A small image captioner, trained from scratch.
Data: trained on scattered letters and digits in many colours, 195000 training examples.
Rows from block 7 of the image encoder, named by matrix and row number. Rows with one number belong to one attention dimension. Each number is 128 + 32 x the weight over its row's rms, rounded and kept within 0 to 255. All counts start at 0. Numbers have three digits each. After the name is the row's rms in percent of the matrix's.
# q: attention query (encoder.blocks.7.attn.q.weight, 384x384), inputs 96-143
# k: attention key (encoder.blocks.7.attn.k.weight, 384x384), inputs 96-143
q.130 109:155146110128113163162159073128165128054118137163113124170116121101134128172115121127071127090105107154154129086122125139120086158141100178117130
k.130 102:108128132127162175110142134097110091099130114066127076128219148109138086095207111145122108134017126109123197092138129146088101162143061131116127
q.131 105:169081167142114121157181063086111121106109154128170122149112132100069136175019142161118089128130096152140128169125183128153135155114122107131166
k.131 099:118143132131047102208132140134123051129109141139132123094120101132108129052171138103129187115128109114121124092145093153129134126147094209110128
q.132 100:127125132085144129117109161075072097162137141097135121108124094127127108132139122127146130145139102127149145118187093118099134127108120120133130
k.132 100:158095124141135142128126119196089116176131099140130146134119079137146128113009104126177059096169185114130085128136144139217210143136116137115127
q.133 106:129093101137163090150181131125143120074163198118160082097111094128128163137118141128121169130131108113182184127196120102116161131138120179128144
k.133 111:128126123170162113184153128075145078175155131130125126182133133117096175182113159123148171127140109140129155105207112144081141093100127065114128
q.134 095:118130003158126130126115128040161128133128136115119128153081144138176149130153109100088162107158126110101153143135075130111140063040094115164125
k.134 103:149113101129179193019157085122116137157169110114121109118124158123090106152147095111164095045118127130177130127128123134156158152174126089092056
q.135 087:127155135124142121138124189186140118130100049126131115078142105106049129064151124086174177123137141095125072114128128123066163080126134209106126
k.135 093:123096098125101128100122143123099143112131112168151178141122116114146138127130123156079149211178159156128114139193126128081123126115149123161128
q.136 101:137202128055082192126098092127113128095106134192115147128094129072126119140120098155114093000145126128107117102136142138095067113103099125124122
k.136 115:164088120132086155096126087135086128123126111121128098126170182109194115088174076132112050156109223130136150121116113129145115202137113121127128
q.137 108:121109132116094182092093128031092114113109126126144106108125156130105078160128134129136111135149101183146086128148133141123105124127124157138168
k.137 103:142177126125079120017137101172160126139107131130131158099127153119115131058135114119107070189075188138129099159153136129134133135149125199122147
q.138 100:134097111104139172055090131132128150095127123183139023175183134115130139062146138109164112116166131153147123125082159149155128129120128130130123
k.138 107:094126130085111159080150129038201126244105138180108146108097123155125151106093103142114081111130135142136137171015129108129128092123180142168101
q.139 096:137165084071072170139110141134228124154089125077096116115185103126105195129164146112127156116148145085131086181023126159111124157118126166127106
k.139 108:127124120108250164121100078154159149194074172064087105132136189128039118183173131128153088190100119131147143132129126126126115148107048119064093
q.140 097:147111117126094134168130122080128127077042134096152114128113139139111135146038168188134103167153117126135145199125166101117151144121080127075156
k.140 102:119124163108125117208155114153088098154114153147149146146174124132145126146142151123146145146091127117087085046128127146168102148120160139124128
q.141 100:024093106108107164168137128165132110113094066126107156125190144133119130068087127127121148159077147147129084083094156127143113121129173113122166
k.141 098:131131112117115105217077173099166139104108158195057145128190145104158152090062143092064197131144128162126151107137132118129116252140118121166090
q.142 112:110146144130123089189112137078158127129093115056128104069102132130141164113120168105127174106129150176062128173059096151102200097097126095135137
k.142 105:125120127144204127173085055198145140128131184123128049126186132131103106224128129067167179145122096153128178100136124123127172170124109080083117
q.143 100:134042085113139117181122055122123170120157165112123123183075126129149165068157166088126096118139124128198114130167144106130123105192114169128148
k.143 110:158118134138144128200164136116076124129112098180128117136144089114101108123118121150150134099116138113077138135176104158097209140118128106129127
q.144 107:111204083133088150163146069139129141125139127137153152127103136075146114100130132129128117145209104159142085132123105149133141102123162213122129
k.144 098:115129148128122086041049121099081120135117104077128142139166160115117197128133169185133111167125159165083139141131223123204073131089112163146082
q.145 089:191107116101129123205144132099106149093112134094151075090126104154129106129133144144122119132168126123160088148112128122165115131148143187114174
k.145 098:169103121121156133148116172037142116146123127010116069096123150108126142131128140133141096188083136125153195053108133113072100208120145125129147
q.146 098:124077141201129102131084121128126141151124129128119219149202127100136130170137108151121167046110153140168129069129128135148128102162129111145078
k.146 100:114147127138131120158120112127035137090130042111138134133136080125134098141129107088128130128161107129166110212104150128157093105109063159154113
q.147 091:134127139127179111117130108125155121080089129099056198139155127124157144172128120127105085127136124128155139104139098130133162117160091093117066
k.147 092:126112122183119142194143149158179133172124127099141114135095072124121137168127059125119089128146159111157135167128146123096142129134177138107151
q.148 108:135085125123118115121122216131128113154115163087118126073172091079176096114143126102131163086127137135131121211144120145083136116113086194049103
k.148 113:125085132122136127137143121140130123125099135198124085127137093119172066141133126120089119116148145098125044125170126132185153060137093135114145
q.149 096:132128123178145142146143091127110149102143108098103140111020085120072125127079130142106123081098130073125138086118165170131131108129091115228130
k.149 103:118125127160142146155155128163125176159065136119123134127118093126116134128164111094130189093141124121137133176105076139137133128120085104161109
q.150 103:121167143128189047150123138180151078064188211120085045122108128108157128146132133173106079124096114149129161176108059126089179078115100091172141
k.150 109:130077130128171147153167128162137121123145139095107138121129095128175085142116129120086140128129129105117129148157063134151126073131116122101144
q.151 107:123135128105093148054116154119178106143157115159165063174207181133150150120153161154122119155053122127067184087119163120131156133144091070077130
k.151 089:132128142107159120104144097143146128103143201123146128126138112104203119131127090080091113129110129146105120124129126131113108129124125128099159
q.152 096:130129129128134129159127116097103148155090111130186132138125117215010121124127119125168128139131141122128118122139164128122158174167210133139140
k.152 098:152114116119068092113070132128090106165165240124155127118100166131103189115115156147128142137116130145166252086108145088076095141127168147160124
q.153 099:189109177127140100105156198165077134217128110097145128076153149142115038116121142141134126134149185102148162134126212106078185113181099091146136
k.153 106:075104070111109175119167140146150143128149178187080121050131125126154140150063141127159131070122123159101105070211100118142213127189122143135179
q.154 119:095115146141115184140147164087101122184113075082131146082108069012125102131123115154160135106170151118147128121137106127128120089108050128134125
k.154 099:102195174130040117102178144127111118124086100171150109137144164126058133124109148127139098152135126157112116158137182146171182111133132146156128
q.155 089:148191101080145148130125128068133126160152124160195126124127138166089140193091172130117126130127125117119133106145133161148144114148088117186147
k.155 110:146134132144150115121081139102164139043126255114110142099123128128141154129192217146172166122041130145128195141127123127113103107104172104139067
q.156 092:141147133158157125116054115082054105195078096106180133117093077159055099109115160215128124135089149197095216129116144117124167147091148143131128
k.156 102:123129163106110132124156043102134148114135113119096120110124146104112110131129121101129128143155093162127093141184116192203132089216106164242112
q.157 101:135061101137146133133097149145160126094167128158100144108110126120129118189104128122087112135189133067180090151153083108105112058101133065119114
k.157 099:122097204160145134211165140167112128119101167168118128103085171152100125142099129116135124127128139026102137122109111099127197133125143132128162
q.158 088:109200145140124127126110157076096128166029138146168119132116105133076124124165128200151140133066128131118093062102124135115142159127110112161120
k.158 098:138165115075097131119120112143138113129128129248102197181094124114120142068119131153101063134115084132160063097195147175128131129131130106126124
q.159 094:111128116128129124080139084140181120135122118072147178139130137105199126122131132125168137117126083162142140131065134089134118123151132103123133
k.159 089:128181112118097118088113095127162081092178073122163119133132113086074157130086126193127126137142154127143094165112123130137086073086128124113102
q.160 099:109109131132152150131128127151126153201141211129117130210088135130148173128128113128126105119140112117140138124145119127144049122128197098105099
k.160 105:127163167141105100134137126127091096012150132217168167071124182155113151127117156146146145127129122129122127122092147124079151149069149138120125
q.161 113:114118123105137119152111120142142135130161164155072146141123149182153174126137116089134192122063108129104155124101101099129118169166138123108122
k.161 100:147125116159091143175113152143137131137109088054112136129094106171141128130117099129126120109113128095159115134034092103116124151127119113104142
q.162 100:158177112115130121122132131153059123159110201077121133115129048093078128103122092121165161059144189188164164146130070153101174073145168148123068
k.162 112:123110148126104129129124168091053116117154075127107132082080113114131090164146126132110128153189122120167122123156118126161111098149091154189131
q.163 099:070138119114100128114136066124166139096214104199142118208133157151126224112133133155129081125142087135112089144136128098094101135064134061131150
k.163 101:135148126128235108075126131127093119113131148082132148167123132101151111107173140120128130128096126149106190131080132142099106235092128115132142
q.164 092:163116143064163117081119148131173133164213098157127140146163213144151129128180128108133125144125126098119146128198169056068122117116122043085125
k.164 104:126132107126132138112134144141137134042126241164128100094130130120155162144077175126165099106089137138094101109132149099128163145097157162132170
q.165 096:138139139153033141110121116142138127092144122150187076160131141127120149126158131129084071167129125116132128188104133134188118129125098056118139
k.165 099:130128122092128185142094114102135144088122103170110124126160126120125094123140106138129130084105081153131003210099070146087149150135090182129099
q.166 100:108118099071121152126156128125172153142182077156178123172135139160146155133128103133162128205138095101126128088132165116144028119082150138074123
k.166 108:130185112125117101102094124140052112052135141183176129147121133141124134112124161136136157116098138132120148113127187126079150197081128104128152
q.167 105:126112107089146070164074123112112127086174126186111132111144143140100108127133178192127114142117106115133099141151109132118128120089122172131158
k.167 099:131084159168167130129129114126158137156095135062097111124183131139183123129122128101131134125099136152073111126149128128175109127143048137139096
q.168 094:141204145138142159127154102122148120153096128136131146201171174101167175142154133152197145117172103210145067124131126131194133100245207159140102
k.168 091:124127073113082097066088155143137139173177093071130133125148148124112241129119128175172125133128128151157166120119213112126067113123173146155115
q.169 098:132163119078106120129161105183073125120151128129041099161125090134123085134118083117154101089235201177129161145129153171142181139093134131087126
k.169 101:127114231147121130122140098133122129119137123134124158118162123093148060127140109124139153064186107160110046156139131113154068028097019193130137
q.170 093:126100115122133071124107144142072178150064119161128183123112126200161127036108156125173125112142128117112020150157128113082091165105151149131128
k.170 096:146128099133138083140091108073116124108092095128127114137136151151131071084130155128120129138104132128156128112084123131125130143146147074128094
q.171 096:086147099116126128126127066160120150092106103155129136120073129155117127183067134169110102154165149141153122139125103127095133101091130135154162
k.171 093:147114151190127142156120150125128144140106187057072128114117129130173127158161122104169149138114168132092128208112127126144120127150124161128109
q.172 092:136094152201079128127191109212219122000129023067138127049133092128146112118075150130139119166184134109143113094068126148172108107132115122137138
k.172 103:132161067152133139141131145124176157162105091075140133145143130129081123129144139134147157169105141108128195128136104101126124127136159065128106
q.173 100:106165111130147111132039125137145149129117135104174119102097121126126182142064121100090134154102123134057141134087116109109083145175129143157201
k.173 109:128127094128170160148134192126114143195126130048080130157073123133139134191170126116125128174115160081128194163127115126117160121204141114125117
q.174 102:117129132131039125150141176114131138133120113147122106123127134120151095080136176109146162114128102107164096118103156142134129133157081126147145
k.174 099:118140089124180151134129163131127141136131174113129112126099101139136151100103107132114060081098115141135136077156117128068110230063100044064175
q.175 111:128119152142125103139126143136180135080159151128161121121153169168113148117171128073122149104096110191122131177130095097131101174138161126093100
k.175 103:145119096107152128169095126164111121127126108131121135164091101136153128081131114132094107128134131103176099129099051128157122132121106155084146
q.176 090:105128123129116160131090112150128122134053125137111126176100083097159128155128100091093127181120073133085108134111123151131083181104183176121129
k.176 099:126130170108129102105106077123119128144133046154189175201125154160085137122124132137113132143132128128111141110147181136169113129144247082127120
q.177 095:106125188173165113104136146143185158128155129152149126162098133143194151157123131118125122179103078088103161147113127069159008170153168123130189
k.177 098:132174124118168129127122122101128098121148114125235133139142174169087157120063151156149166175103129103082200146106111104083145154121185115125131
q.178 107:160100108101136138104128154104058125207084127139114166143117095195095098072154114109146179107136151130157152097146234136128159154127134145101110
k.178 094:117108133140021126129127109173063128126128150230117131133168132138178133088109128112121127041127107246142085131152122141161128131128110205144129
q.179 092:115102148073080147113132144098135119171162123099183110115106100189135116099132114079128136122055125126116173058111175112136138140151130148144211
k.179 094:129131064112074134094130128171140116117106167206170133138127124134083137141098146170146159125097148155147123105140118122123153116128136108091130
q.180 098:127142150113192131124157184093073107118111111119127124033127094152103111164101132205115124167119134115177113134167116128090125129119127076140114
k.180 102:140127135162128128213150174113154124130131186126113112051110167134134120138082140095188133133113109145127155094126073128143194110234155160168119
q.181 101:196130128139151118132100183145112049115054122098121060031140044126149108125127144091098139166126139138114127163070105139133115167070171165081100
k.181 100:128101169098168147142142089106152130125143082184111128124158119145135124118148130106128116116162110127126076129207091144143144103146143126130130
q.182 095:172158093116089168180197094087067147091152145199066107134124157128123138159087109119080123147114139131065190128191159130104207142101084145100137
k.182 091:140075133132131154114136132212193129218145176086126089132086110126136116107208123161118123095126115161093158027089128134110144128132071111096133
q.183 092:106135158140178128116127124159158111106152172092118126122123108000144159123089107138139146110103126177105131146113044164157145125155124135161095
k.183 110:122097113125132138129163164096142096135160047055150109139148078108122073145161057126066146131196124092149131137133105149076118065148118096114129
q.184 092:174107126151128142048128131189185124125132099107127126131171154135138082101150115060169168157129155130087137129134130132240172217151194170101108
k.184 091:090127125043071133113136068084111193134130084148168186165145139138084098112135107130127122127178134054163110200127151121140121136122130135126146
q.185 098:105125137138143132128138179119114114147111119121113150128136087120158092101126128134124108084134128107146157160107077125124117044128058128140125
k.185 105:107132122119151135148216158107099132127145086158128073116144120137096081176072116130112149157129102091128127115144083146129169125183122128183135
q.186 093:124155191127120139124145077128107142064129134153124104093142147126130139170136079108160163245080128151084179135135132130148091160081151210130124
k.186 085:147149103106068169133097044132166124155144104180146189167137128161071128081134098151109155092198133173132089128129141131196139129130129143031080
q.187 096:127107111152051088118134128114127104014125057103127126112134158128132109127161153128120126113165129120141016132130133151113157113079103139141150
k.187 096:128126097124175094134141156078136129149119145019083087153125120096147117124169123079122120129115106120138174092101143137118099217116167078113134
q.188 088:129114126065060164135078129093129162190154128135156128129134107161090106100170153098136158147117147048150131096150145128171136123141173179123130
k.188 110:109175160116141075076087092132087120061095149203148166128120166128111152130099184154156121138127155127095123080152183089139121137041122122138127
q.189 090:155128125144111162113218061132214126154129168133111131182131166049149207193104110130144152160127110119093062064134185150136125126104150141137138
k.189 108:128123073101116103071120126162151128218195120155131181149116125130026162107156142205149127134130118127130159089156177128114124115102197106084101
q.190 091:143082223161158188133130074116067132120113106131073146204080138057056103178138080168058058105073133128181119131138133113133168162129104146131085
k.190 089:127110227130102137172197069150222129146166055055149096144116126133089121139161056060071131126158139115099135142103143139116095134189141093098171
q.191 094:108175117131160055144113103138152124142172225104125051180156185112114162137172129127092094091072104127044207184139112126094092122145127092169160
k.191 105:132139133118255133130158140127115135113119167144127124127134088100163103143152128162095117143130144045107108166097123135107149083119087158128140
q.192 096:128075133105102093130078140128146131127068065099139126046156047186154181137126124085132155141158113107135090186103129142128099128132098108151131
k.192 099:099168065091193128092126105157117126142128160136115127123168096091095115172126129157169157146065140127152116156139143103128134127059033099127147
q.193 106:117172113128109128119089128128143160141076090155132162156159136207145126097163126113116182129133126127092126127128089123144144125221119138136104
k.193 119:133100159143148156161073131179126128030116133126117169141127101062129129126121140155160076118086128148100121121136142130150200179128112061080123
q.194 094:139120143108136119037127123131159100072154138129134123128100132163158116049122110085133201192097159134160119128119101150056132154164044123158139
k.194 079:112098055123094139142063146207050119113114121135133186130125133087155133140176085100115111089058126156173066128141094126104174180144127130132131
q.195 096:125109205177050117070137136123123116157076134162128144185126141146122125066201138162130113163050206118130158087105207179076123139056154094103163
k.195 087:117124115221131081135124132128126120101127098171164128118119172128128132126141127115150080120147145026142113169128076129128142099130129189208104
q.196 097:116126128117160133071106083127104191004128071076154117155127112129097091129133133155128131124060131131150134102088186114146152131120164093139130
k.196 098:128113112118160126160103131094141108155120151137128176128151110124121108138122164141153143082197163173115157133130106122073097140138080123102137
q.197 089:152117121124136138170080128113077124126124201083121246077135161112125147175158130140133109050162062117124139132127129120174215168077140099131145
k.197 088:104127132140125129142202145123161126128139160113136102142131131133123132128086132117070128161163139128137113096089121127108120134124147087095156
q.198 098:116120121134130127130183160144100154091168125088115109050113143074105102119119111036127195197153165122190095032163113143195138148131137088124128
k.198 096:120114102071106158061111112125189105106119135119182232130166063203140019127128247064140166127123134144041129107138112141098132174118171132085145
q.199 087:139155092129126125128154144098096127147131141158094138127123109179182153160111148137135109107129126168116171137128156141134143139059121191127127
k.199 093:116142141111069144113093105123116119118117055094111223091136147119101135120137126184119066093083124125120177128116166137141129131101129096139173
q.200 092:127123145132153149138139123139159121075100143148086104157090068127152128118170153155070132129125167094127146130153141162103060180126125146115160
k.200 086:159152126128125133129124140116129127144145130159163095120126129161116120181127087144177128062128094140111085168135064212133122088110109187142138
q.201 106:157128233157125207128152078090171108164141135160167130093142134078169124127128118130156055187112126169148118082157085140128094136114055129151158
k.201 104:123119138152126129171156092151116073140116110162128042131161098127148151127107123105108123094128144063203099119171108106128125031127035130205126
q.202 113:073073110126099131116147145141116109130138127106123108145090147087158180108110110138180138125148127089133127124141084169061152109141141089038044
k.202 103:148120091144255123127174117125131150255124136070156105087130151141135131081149123152129158129124132128132138075120166126127128152184160104119077
q.203 107:144114106128144165137107130153068114155142126067128161129120123092137158126176144129201149181145116077128134123143121091110116140137142135073095
k.203 091:141109151132255075164251113190148126186095124116105048119122117079124106085128141163126114159152154094118133128128154145150158126229133127128091
q.204 093:090056095131123124166237147130143119128152150083118054183149103123149170101128087140127157126188115131102174105129084170054122169131129099104137
k.204 100:123128052104149117051111102071161159131124077114147075112142128128133121123147132133067187194185110129157191079166142128141104126144129094118131
q.205 096:127145105174125130055133122063134073137123153093087143112101129104182044133146157088118088131183151117094053092130123135136128166041176125117135
k.205 109:130123107155126177088135131087160121134154147172140139117142140154131096154116131105152137087109078125086084062098181154126156114124148171127177
q.206 095:152087138141136098149111124079142132167157092125129087100132129109118139175150088102120106105163142116159152165151075087133074097122122098141135
k.206 112:119153135150065129113133154069130128180127097143138093189072079156127092177151118113140174170143140129173072115156131091110127037131192155156129
q.207 093:107146140118115118127152132118168181141104101150117128190127134141121128120153132136107114110091110117117117098085154084107133071086155198124114
k.207 087:122111125128131129128119050099111092186126094129107135119112069128105108125148130099138132084175138132207206148108122128161086128112064117145192
q.208 092:105128077128151124116118145118107126097101175082161130116190125128073128129088108120113123110162150113112122115128149106138153154168093103097213
k.208 100:145142106089122132139096078165129094127097207082125155130199132059100178125091178117151130129120146134150128127138127125128113168137059036128094
q.209 104:127159137146126130115119133177123135134133097149126087100088143137127133166130144192167166156173116101137134153089111117152185098119087148112109
k.209 102:130100127126250142115145111178102119217062175116101125131117144117141127107112135141124128134075132129072117126059138127115178133136133139077129
q.210 096:169131093118075125183153128118119151088157127145115127136171113175030139184149148175138143109094123086132127140137116140128120029111125116070116
k.210 092:142126163134092096123106086144118117138047131095137073126128131134076081081135116130223125134176145129182094144164131102166128068129116217198090
q.211 102:129163149124114154111078141164178136109122169144176092088117151111110187036103155133128060208032104127128044156113130123137132135102095114138129
k.211 093:114128128103026134143138142116178128095130168134100174204133132141083178206153090115068130120140121100112133128127124129095071060095092164105115
q.212 104:128161127118171128146127130143186141135085147137138122090126130111124092138105056091134131143139112128137111149102124140144139102128159143167126
k.212 092:125100057129129177176152163129169147096221128154094160127124088106145104141113151090122136073142117103072189106166196153120129202126150078128146
q.213 099:065108149126062087127106117120132124149078089121097211151133104146083095162142119148100147110137081148109136126164097129165058161084149124179152
k.213 089:157128124151152117164153118155136116086148109194204094144142128105128116104116171132172136048136162084099122134155131076133189191117096099129190
q.214 096:129161092130134152134168140144088173151154101151139066186127140189044126088109128137129194178097107130128136126142127102131144135112199128170127
k.214 090:132106107124125179215145119145092142083120135160128149140141139111175121147115114162139129095128128136135128131127076166117151141082147164098162
q.215 093:129130192084106131154145122119137159128086084147161133087133074131190132152097081100133146099121095128125138141128170134140179103102056090120045
k.215 095:157127141128131134132074161128129121122169131136112153125105170080090182128126117187149074189078104124124114184153121105125157141137146114140111
q.216 100:127156134135095129135057116152045117126093116114149110025147177157111159141118160073073101140146124114098097135092168132103130133086189221128128
k.216 113:126115183128131121084112061046118123134145129221122169103120169102146131170146176128087092115113146213130087113121092137225109133131117177150134
q.217 097:125102207145176129131080123133155138128145145142183089045106135071164118125110159133121110108089139137163116184154145112172133049137119208128115
k.217 100:125129242154059130131141139120128128117123168103131120135098126154091129130142091131104057105128126127111110129114090154124067068131144189175097
q.218 102:175138125122085114070114090123057125116083126144135153053112105019129103109149148117130071093124127152135105125084164124125081129133157153129120
k.218 100:125161101143124130089107137021106120129124097137131125113110158134116061216062128124117122160129152119128127153121221136142126164139190165156141
q.219 094:127094129121146121113210110128085141129217131148154168128229186144130067100121115082114148139152162138148206101155132207120080124141139189142064
k.219 103:126119189134043058181156133126110121128104163101148134133099160226153117119129140140132083137120132114137180126146130130125125129160225141185114
q.220 098:130136039122175090183161123120134128128145126130132216130103118142152129129074125090131201058184125072125064122156067045129148156131165144170087
k.220 089:159149199096096141082122170126105169092203124126043150167077157129106187077148107164091131114106129099127131128141190152163116159090175122108127
q.221 095:128122195153179108102108138137165089167168141104073083147085090156103131148128126114127108080126101168085130127160149103123167112150100128125125
k.221 094:129071135134168137109125168119125178145120129107127150145073115128130129147159085094118160181129108154127115138072127130126135121231193075123133
q.222 109:100095128058113172128201113132176160238201117100093002165127150062120152119114127132144100156117102160130115119140118164095118130123174130129142
k.222 112:127126128108183097108202125163122133128149056151143005156137109126129120119185087082096164142110113119131147131138112119134127059127129126135089
q.223 105:155149098088126135182219114127094138131092140149109129139132134135065055173166134214098136154144126066113186190109168071137126141136128231135125
k.223 100:080129199105069130126121092097090128122089128125130115072133132097104074122141134206111088135136131149184228104127111164146138089056066098127145
q.224 098:129126159185146128134174119157133116168135131151144109164079137153042071119134115152126121148137179115163134115058128091043129104142196148137126
k.224 102:108132108153223129127170132137061191223108127112134132064205148116210142120151127123066163121177142126137163134079095102128138128158141129151122
q.225 091:129139066119051156184152155142071112128217108093141129139138140173085173114093144125134127142135127113138144132102109119158170095134182062128165
k.225 089:123106151128129083124143170149127168053068129180074128120130117142134106100140176053120168178147140206095115230129100106139131108123160140093123
q.226 096:115125144097144128161120129112100088162170126092128106115134126129196123128086128142047137083151157108143122126116124134118111139140164129149138
k.226 090:131126128136077134076130125062111129126161125189152136121027128125131179109136091103111134176113077217177105155151078094146128125131162152128128
q.227 089:210113129095151172138161129134123118121132100134127111201132127172142161129126122149131123161072143130128159126199129122054126137163094115094157
k.227 089:098143125129094113128085199134092136155102101124157158131120128136177125128141110140143122134114138095141113125114107125120127094084100148123144
q.228 109:119136104121135093076090123163080120080178144139112139120130199127054077184103053120134136130125131151073129124111105146152121129133135128128106
k.228 099:138081093178128132141097167128171142129117196098156154149164145148120137156130131111096158129138130150092075127127172141121128255157130125128080
q.229 099:140129146171148127070170126127122135176086153132114104207151104109106117161135112124149126111168153163108128105127135132086129182161138127124229
k.229 115:123106065128231102128130157166137125145177108081143031145153054135171110120137125115132136126116137044144157124116123126113132131172096099128128
q.230 105:160135149158181101109126083102109128103093179117095137131143128128214121096145127123153126146125143156139154113109128120129121088100041033121127
k.230 107:131136098115146117104111084179126117174118110100121116110130137137154139097091170106098135162123122108111113135087127126127157150142104040113143
q.231 105:067168123116172124127040152145135081095133129135150140148183159080136124107107111149124126124117120101127179159110141164125128105137142125134156
k.231 087:122161168131102100154127158132166165122125116103134136112154103134075138159103100100157118128124124142160120133149116108126079126125115138148129
q.232 106:099162145074051130147079138134164138111136120109150146130120156087102135137157111180059090130126116127117127129169135133203142109127134116129130
k.232 090:121171152128000128111129137062127131083167123147133144128135138126134187125129059128103140120139129149137093157140130148148075057093128125138137
q.233 105:121126138148086105125107130123126176093094133147137116132141115147133121139128118088104128073100129180108121101127156142154123120103116109130137
k.233 081:143109117125141157129113045133137115124137128117115134147169077083136173127119144165163126112094076100130114127127082159130116133100103175121154
q.234 103:143093145126111105169107115092147104177225135107114094046124066161203213077128235118119104097134169112131088161193159146130106090134060092100102
k.234 102:160156138109146127032087117081126128126161158117114105084022170138125160095142125057131143176135026188118110149128141128127150129101198148103157
q.235 100:079095131069110149120101129146152150128125145143124121124128130070144129160137134139128127135070125154125128174105106173157106097176133182150086
k.235 090:101131212104123127137136136132150118113170116119122166136142119136142073118128152149128114138133128136064187096059198130140080225138162130069095
q.236 093:164107110133225157186168148079123128131113156160122139111099069109153128164116146102165081089205113129193128101178101132138126171133138128185144
k.236 101:128195128119113129123193144132139135128167103125128087108129166138125122125104127132175065128141094128128208129126129128120124066124107112147128
q.237 088:161116152189115082159152216105125121112112098177119121108103061127120134123129137149122140108119174127124123121130145104126120185150045083130124
k.237 097:130125128165135127134113142135171100128092146126102127130059162153096131128110127133186129171148126115086106124152115079038188114131122162123134
q.238 094:132081097145152135182129119133135131141150135182066163223128128173152126082110156138187146128129164147081164163059104056115137129136095157105114
k.238 106:150153175119139095132164130202139137127157091087084104162153087096128179078154126168109134162152127127151191134103129129128128121145122016105085
q.239 090:112115131124128120068095192129145085123113128140177127141127145149082198132085155132082160143075084128127060147107096199126137178185058087127167
k.239 091:123154037094021145164083132124111121107127157172112224170158128127131140216124040133149159109131128173140118098156128120046104111066089131109138
q.240 089:133142129074140091127156141136115127128092142105110108141157129127122116149126131104136128100131155129097159124128111130068094146061154123093138
k.240 101:126128136132157132164097130083132171135086191086121103086198244159128092087127082168130135113117138175100109132208153127130170138167102135135128
q.241 107:134116129107131088131118190090071146149082127163100122157129113078137000143128129116130128071104128101151087139127147145129130142158132128185119
k.241 090:110200163127153151157129122122172117128094166147111090128124117133217077104095157133125126113062135164092134114129104128041128156165061118122161
q.242 098:130176138133124115174135166061120062076129175047121101186091126078158162192201132143131148139120122129132191158117086096124116175116107070181111
k.242 096:175135114063139129152099120107152129108097180128105108075130110096119130161250055212118125124118131084237128137137090128111152125140143203107132
q.243 109:187095127117064123109103128085124130137136083144122148069139119136196127132129113127125133064138134017135116135183103078148142069128181137128095
k.243 096:104192089111109084128116101137136187086021132134128082096153093144128131127074143151137083065123131104131088149133127118165121125130097116118127
q.244 112:131187074176167130107108176128135131073092097119088166129148123075125174122185108138114141148128134136135122130128139130173097111124058126129121
k.244 111:131162063164078067136153106095151128146150139120146092134143124105098135111130133147113116127157148125126118128148192124129130128116144124081099
q.245 112:102169116115105110128088110102110123130130170233145126134072124165126167169125135098134164113102097115136085155052132144163140110107215183116126
k.245 119:135065161101183128099128125059022108182148076180125122126097224124129120124168120162123078145209135134149109120161131122164128112057127179150115
q.246 111:189128082118129120109145131135070122082220134078138129125180050153161121088135131130153159148102081106165141159129086127121093134169111056093100
k.246 094:139135090082111129124094137137156114087098197076073126182147127126058131131167132092106133146116131096179119169140079116122105140113176138087187
q.247 097:118145136125106143105124167111121079136145073146128137151136119138152155133088138151131066167180128112139122122124122136114097127079143135140170
k.247 095:148080149086097160120183115122131126103123130130147154242139156119129164206062120128094102157139126119117122064124121150123179111128145081148146
q.248 092:204076100166002142148172141124106088141103115165128092117125152146132133106115125117090124133142119116125129130184132128092145150127127137158077
k.248 086:090135106125100132092121117120103109116125130143137119145091133131159129140141130117130139126137079080027120119120136124128109077172095117125208
q.249 104:088143172131218124119109127150150128128121128113142123111138132156120130101114154138125115131121127128128207187125142121132176126158152121126129
k.249 107:122108206127117148107115099111093159109136122080104171196108144095140123139120131135122138163153133125072147122194129128073140127142131143150128
q.250 104:090148147120071139116127107128154112132138149085189127150163088154128172038157103123128116139163124131186126133168083163099129140128111123148145
k.250 096:113099142130134096123126154145087129145126075135138145127059144124117128112096129100140108163129125104091108136115170131174128143139166118099137
q.251 105:184111136213110146109074134153068128076135066120081088130112142146128104112095059082146108128177148085132082129118143119096134128158136149066122
k.251 113:158159154112128143104154141154137127153098110113124129128156128171106135126112248134175169133126130129128081115087119129157113168065093064111050
q.252 116:146125129120160129140148124104097162179168134120098124034100141167126127131129191166129117107136133168108112127109120135091138127095089134134126
k.252 106:120098212126100130120108145154126129127113138116145151164109114147140137150138146097096113089155122085128119130112125122112165113168129142105096
q.253 101:046122171140020208170128124190206195131104131163153155132110105146134128114127129111128139171149137139112125183111183142121060044141121092145130
k.253 106:129082223128159154075162142123080016135188079237199133126116071132113127153083133160135147151176112155169142125003158154129157138109156090127134